Rows from block 2 of the encoder of a small image autoencoder, named by matrix and row number. Rows with one number belong to one neuron. Each number is 500 + 50 x the weight over its row's rms, rounded and kept within 0 to 999. All counts start at 0. Numbers have three digits each.
After each neuron's rows are labels from the 100 images, of 14976, where the neuron reaches its highest value: "top examples" is what is common among them. Only what is clearly more common there than usual is listed. The data: numbers of one to four digits printed on busy colour backdrops. In brackets: how many of the 100, against the usual share in percent.
# fc1: MLP up (encoder.blocks.2.mlp.fc1.weight, 320x80), inputs 0-79
# fc2: MLP down (encoder.blocks.2.mlp.fc2.weight, 80x320, transposed), outputs 0-79

fc1.82:559479490540532461524408600461515496510507490450625524515493446409600527552552409512526529455452488434501508511449489445552554518424514470512593566497501519465571497458526430501476437466545491473539445562603410386541487500524501557498555450
fc2.82:473496507477493516441513443485543469467491482497345499426473540584440510472404607440453446482509509543397475452634522533466509477501546523535467432558529427558469559484482516502542528575495463493497506398545580536535434483451434454533443520
top examples: black ink (39 vs 8.2); white ink (33 vs 8.4)

fc1.129:474549446484472596508507517494566495567580479494469450494496520485455556498495458482548459421456487428522527575478488530562507579583589481543473605468509472442380543465523528529496523508530445515530478522530437464369554586405481389567499493
fc2.129:447509493486521522523603566501483438543470428485426508553487513430495529491576451506503601554537558547478470509523337577537480482448456497476552562464515454470524541460416426502402514466494456539528445520483508563578531380507594455523501502
top examples: black ink (59 vs 8.2)

fc1.22:628485513471514470499437480463394508418494430496456608499528531431398498465469434471509538448475558535443522522558593558523543498477478452457483531427541598536418468437540523499521506567435531505451579518580547457511470448490527511587547466
fc2.22:373409486583458616484552497480530523592484473525577530483541521511552430555515477543447433443430405546455512542509437493484461530466479452550532475521456425404507487457523511518455445435522455512536483470448443615486523507455540442575446496
top examples: black ink (30 vs 8.2)

fc1.312:537528414610421621505459553552464494505522416572451471512437566538558495549471486485480608508456521503541432389525526495558603538545450450541461525478488448494521460519538537425484510559448494526541484494460397501404570521458484516542516477
fc2.312:505425557447502438506554545422492505463495523452599547536561427405503501491475428559570422535496526412432567593475485501483485477482555553500516464478626538486470525509457504481548475475540488422446485503581556399513408428554524536469559524
top examples: yellow ink (64 vs 8.4)

fc1.257:424485541520551458515481474539573580525467489525470580494552529458446460464450545522449588446553480504519463510510519489501399504557527455530558474444507492494542559510435584545446488529361563654532436402532533573533479438480448523505452530
fc2.257:549513381513503597459535512449370422495510520589532361505510461606565487516515479437494458495542489469473551574493537529520490478473472506447453514399460532500474549460552498463482490434595454416447482494495425476435460528488474464533549433
top examples: yellow ink (47 vs 8.4)

fc1.57:531379481522489524429460538445507564552556533504521482489499472497407557497501492499498574470473505486443362551584460522459476512476551435437449484530575439605513463446514470514455491466492424493490441495402523457580459533519444478355458466
fc2.57:512558506467458544507474438516414427422448485615501510585556467594523523470478518510457450594553493407532575510465517458545501552512527577497561455527488548413558537529458441493425462536529479411473461468495435539497561465484595499601493567
top examples: yellow ink (34 vs 8.4)

fc1.194:478485455504526534501480507551548518397457514428450421483461548368425549496515533524519544512490538456567442471537474522594464476412500489571464392573527448594469485462569541392470530399555424497474489488561467501564506552446514474463507465
fc2.194:509558542529468494600483399457538476505495465561493482504495467707539457445419515450414428499502508495416463489545543385477518567567482495493596519487457495427489465487446443513461520522517510565542483457472487527485453450557485589529507492
top examples: length: four (69 vs 25.2); black ink (42 vs 8.2); red ink (40 vs 8.4)

fc1.269:506500512522436566536477617531550507471524510524480528554426484499494553462592414501374489467548582465469493476503565448498468457588524475528531612487527527483543559508550478504499472461449519647430569482501476468459555541596520468598511453
fc2.269:469499489541558471505463467503458409566418514503488441566525395427498597507453608502509528614444473551504518565447504550514552523473480446530479519589498400515442470466485520467503511551558529448521422458540524495465468493351511481459501599
top examples: length: four (53 vs 25.2); white ink (44 vs 8.4)

fc1.298:505497396465533411596478542452491508497575470497513476499441585575611494554574455502557485469438455526424502485485527451551421539383480436527458480494502415486521534576588526593502507464450526427521483544376499506533474472467495510524456476
fc2.298:633486556482506484568519464536456484436483372471530502526523480453502495609368471462509523582517490499528531555526535444506575471512531517506449513486484522527486444416497416453544467482557521443588487539537518490467590408534460387450561501
top examples: length: four (66 vs 25.2); white ink (49 vs 8.4); black ink (27 vs 8.2)

fc1.210:518500509466497495513461448490424481419486499476571570462576478578369501542520476645402537523530485428480486579489443462502591487517547541550521486424555495457473484448494593468522494562588481481498424462452548481510477499570561572481422470
fc2.210:464543512524417498515535536442544525561568543520433466545477526507546471461522508364556494539470445605518586343497476540448431492507500465525504527567455516554506519540519471519451548444442573483528524541597438431495470507467386419490498520
top examples: red ink (45 vs 8.4)

fc1.281:536520559457412506445469628530500470455463565538562475516482529546582545439516474432542528419612601521440482436559477515487500560550532501435507442462491434518465468554440533453444555534500408487435483387451478510504524522418474484543528453
fc2.281:470485555544565542601530446467500440473504469461509443525529503444451539502457529587516519545462491518456488565523520426523436360474508522519469491482470467542495531531550468514488504450360526483537545521520641434466586434550497502364566504
top examples: white ink (59 vs 8.4)

fc1.128:486446483477491516515513565478509539617507505491507593531524513570442451506537494353429498493540375429571560410444517489504507560513516425481485479430521477528474445505458476573583532521455526526460412486470500516585436531534556465382506488
fc2.128:502459556512529565528472410566484498401481497557506509490441531443513462472464491611490471547425542461430473435390422578481503498506415565516483512542578518517521475468487578497408537403549450444576497537530458558534480505523562577594538520
top examples: bold (80 vs 46.6); yellow ink (77 vs 8.4)

fc1.196:488523455471515480541460547506446442559527552536515394417483551436434541556552424556513541502531495493469495518451443552408553401499512462504568519490508537506525534512519472535483473386510620487469529482473459544468373500498509509572583637
fc2.196:488565522480529499476476493566553578431533466525542526465607562434612512462504629466516468524469547548497518487556543420481492574514479572469569544524476500552534485590532547482570496556538490484481493497485434399481618522541570582487426452
top examples: on a plate (99 vs 40.3)

fc1.191:479513468513581408485456513495455441520563529593515461499518432529356535415501519548450544572536574403426359483507508473497488545517514544492553476493619496408486472514484440557488567517544501425489469504567481530554439453475504505507461497
fc2.191:511486453506521583522505567480494519503514542511379576473531516457508475647535525374574480483479490567555590494548599428509533471447530493524467460436434523473523529547519530455449530442496425576454524576476513455483510578485606472518469445
top examples: red ink (40 vs 8.4)

fc1.177:461509453515500475546458474565522461506471481534471490580432505448510541365588578545403545438438562516473500433535517480544626550494504500486434361464521422536467477499486539537580450494466602473499516508511465494501520454491376519537477503
fc2.177:521463537484409530519498451430464487445537469511515538510481489639440482554410501405514442506614545473561473524410526352489417542499521579493499481499498467401471530490463477466486465553583463503507427504463489427468453561425511550515508503
top examples: bold (73 vs 46.6); yellow ink (33 vs 8.4); teal ink (25 vs 8.8)

fc1.199:493515370462560454443564477501493564483406507561430556542442549540505457463455506518418571511569438435536513460524559512605527495469475471512437444505488496440516491504488515465372523503514536536494518461419534524539555391480560472612470433
fc2.199:477496529511447587546462502543533464456593488488435481399526454492562451480552594449515483477559549626475460487483473495457490490480546484451523500555489485521505456588459444584588482511491487542480508546573536486468404654416479514425497572
top examples: length: four (72 vs 25.2); white ink (33 vs 8.4)

fc1.218:497504534509503573409427346531529527472493519491516492379594449464419482468491573493556558422571507480565483474519460482461445460565521458421489444407443441493542556507499531445467551515474420475513527550523419510541502453496543490501606502
fc2.218:522527490467471426595490510488534469477511459512532544543462514630494494610416448548472419578531471471529512499546550471411625512488581499482462515536562549522467397435520477457492456454515458488568436489418543467455564468531432427573490502
top examples: length: four (73 vs 25.2); white ink (56 vs 8.4); the digit 4 (49 vs 23)

fc1.209:519465516582480513559527525554424523464530523538499563540488544593490546531573467424537535530531533416520460497618534472593483569558486484536449627444460467512549471498489461526505458534408542542518475492529396471382494580483420490518570494
fc2.209:494539498491494470397509538490598485529439466431549393486566455456538505470373516547465549494471505453445517492420505539460542421484498514426566441566511592456444513498382509471478498429494479482440537488571616476506496457589563506493554508
top examples: white ink (59 vs 8.4)

fc1.3:537450481526478484507438600451451565462549415436487567454457441504517555590478527494507487465464500551591496548441463448601528393512547492534534540509438427535561517456484443459513521439393574418507476472553448493504460525411496422451540546
fc2.3:508520490488489387472519436521448440513417515543464383539582500557490426409449491489469564463537499447410519405546521543451513596479479566474483441512568530496465534582499490564449479537610527549485474521524536472514517527526431564566446412
top examples: white ink (37 vs 8.4); black ink (36 vs 8.2)

fc1.67:516456467523576569467533516546430499539402405473514485507484509540532432569473525467500394417492434524529415524535466575433517524405483484488566509391506506506562469563509455462518432541397607559470506455524437491510498610530544470521514475
fc2.67:469543544514393464584452545411496503462535605491544550469493494505434591476551477506527554562555572523473514479452538449613474489542581479535493481610528488435393426428488432565459534535574458469547511558568504509501473459431497486521478510
top examples: yellow ink (35 vs 8.4); white ink (26 vs 8.4)

fc1.259:537503541557498492522470450516445490485478442519628512451518513566481443502469441553513495551501499444427515477453533452477569567515469542494474527420542471472467567519546603527553437591539620450548523522477387441490555573618592514502510536
fc2.259:410586449446488494493508571580554498527472490557472494553475465524488444490515538410497542537480446490569531437565400589530548455525460467606529496558468486473523501484514374514508547396495471503566588500541603530519424530434500563495436489
top examples: black ink (42 vs 8.2)

fc1.142:420491532603445490526502557520553449549521538531438477522566518489417471394474470453404487566491561460549534444514446454620523513557444538494493438395537483469469499445483421430528524500462486529518433562575433563472520504543513538427422543
fc2.142:420468483438493538563506488449499513478487506457468546400476542451427441481400468504478554408433511461422497585379522528514431491557496450469427543456436436537456476506507546495484517484558445467583475495490467530486491521420571531638579493
top examples: yellow ink (56 vs 8.4)

fc1.21:539594518455586454568554519489502470603492567506550514576463567478485614492563496482599488496448534466422528523508427548433410562561527533424530550493500505393415529504541545439465519485527538483503517538398483495508439554496454509448556461
fc2.21:471445495397436542562401492468632465495522392426532460552435470628553498497534465475482534524532532438495455512506541557578593476457468507488472513456529525431515487502478508511539520501553555562454453442436572593505557524513513571546546542
top examples: on a plate (72 vs 40.3)

fc1.284:490550435466501532475481406448496519435452458544473465551478525512430477489450562488442577416547555463504545484479575475546508423611507555362459447507463534511542568459455489493405487452501463545558564455478549546547555462514484627454482444
fc2.284:484576492483460434551530597519510506528543531452478512406418495474589436612507429429524420558508434442474460524522452480514518548420506447588492584532510536545483482524521461397507477481515464483529390526432521463489513519476475365560525484
top examples: length: four (63 vs 25.2); black ink (36 vs 8.2); white ink (30 vs 8.4)

fc1.45:483441467526438535542527456539477508510529482465531556598499558498440473542555477467537552481514557498559560454439559579409452543536524385481487513459440469443456457484537561567530492560468498552526495377523493595551510382439537473530552396
fc2.45:427515591383441436555550578481564546492522469536500431489402467502566403449525464541485494485467460476461447468469568492432525456457505465474570500479505591556496403491482559485542477489559435465480443528473512530604565446423446453444461465
top examples: length: four (79 vs 25.2); white ink (70 vs 8.4); the digit 9 (45 vs 22.3)

fc1.158:560468509511504480590502528433531532581494508454443506526445470456540584477504397447472417425470492549419550507467482498591529459561553463549451458554580422511497625501508492518502454459502440601438532407470444455462538519407494463550518530
fc2.158:446504490443537458406533518550503486504485457461512561489458523402522462316537547612513563461462518615554501429595474567501496573490439578494534479515515471512463483421445469417449522486437538468458506518479494550550547437482539514508478515
top examples: black ink (58 vs 8.2); white ink (28 vs 8.4)

fc1.141:512462499566426533556500568539505529506439560517528540439450460456543515477450453520542500437502335611496424441532480405503583498488441448539491519428519495520542411450506495414454531478584444501476478542421521553491553601496453456482491522
fc2.141:565473460469463500414444465423472407570539507537613514586499517448428508500532536480477574555532569424576587580547474534461430529489544500534437472559478569519498506560500442517504486554441505434491450491585497362462484490520515560537512541
top examples: white ink (53 vs 8.4)

fc1.126:513480524527482459564447548547506500546518483449545439486445544570405436503501532568448547406458451559535485462543489479438477508539498423550487465461363444501497437433387410530492509553454446477504484485495422481478400463570423554577537503
fc2.126:574490495427440459404446430525483421537509547551570484560579469489529467467526493499495527452502498448492488472490419498538535513451430557534546376486577589543520525587620477496545559442505505539486482459526551500553406520424562484452414532
top examples: length: four (69 vs 25.2); white ink (57 vs 8.4)

fc1.234:452511514479455501502473517488523579529518538412580537527494362498395506457608509560488437543514445509547480417466470514456475555540484500447469523499417541519440476499446557543530472652476523519560462494483468533392437555539568526538423487
fc2.234:519507500549493462537480445431452395463511435607432414439459579500523486546404448478470511502498562505431555528494521445483499438423536443590500493604548424461541535462507447445556567452544533498490502432436565423510474475487413476557534518
top examples: white ink (29 vs 8.4); yellow ink (26 vs 8.4)

fc1.146:494534518472454542476465642458473493581418457497463382428468492471501591486521416529605567525491487476519474500509468496512513423488567517506480420422570484519405492548527618492455479477534554510478558503464427436396498547561491507471511522
fc2.146:540465530545520474457484391529453494508513445495451520629472515518511514510587614487342509609627454505567464446480501467563539529482429514426524533524472521481507422407509538482542458538447541540502535437484561517524475530450517463488484511
top examples: bold (74 vs 46.6); black ink (45 vs 8.2); white ink (29 vs 8.4)

fc1.140:509397497525507396517415561453506404523550477448493527553558599532506471591574461574551512498401532465545543508523530432496548526552474498530501475542472418508529474543411415526483445494487519488514381546456445484452432549560487576460455498
fc2.140:497523441539506528435553522508579638474445503549523498450560467493555522493413509452545498618552436495522434505499404469486518494452562511434530513514454622512449483425457542531527476469437456460565577413430565536562536467489521417525482517
top examples: black ink (28 vs 8.2); yellow ink (27 vs 8.4)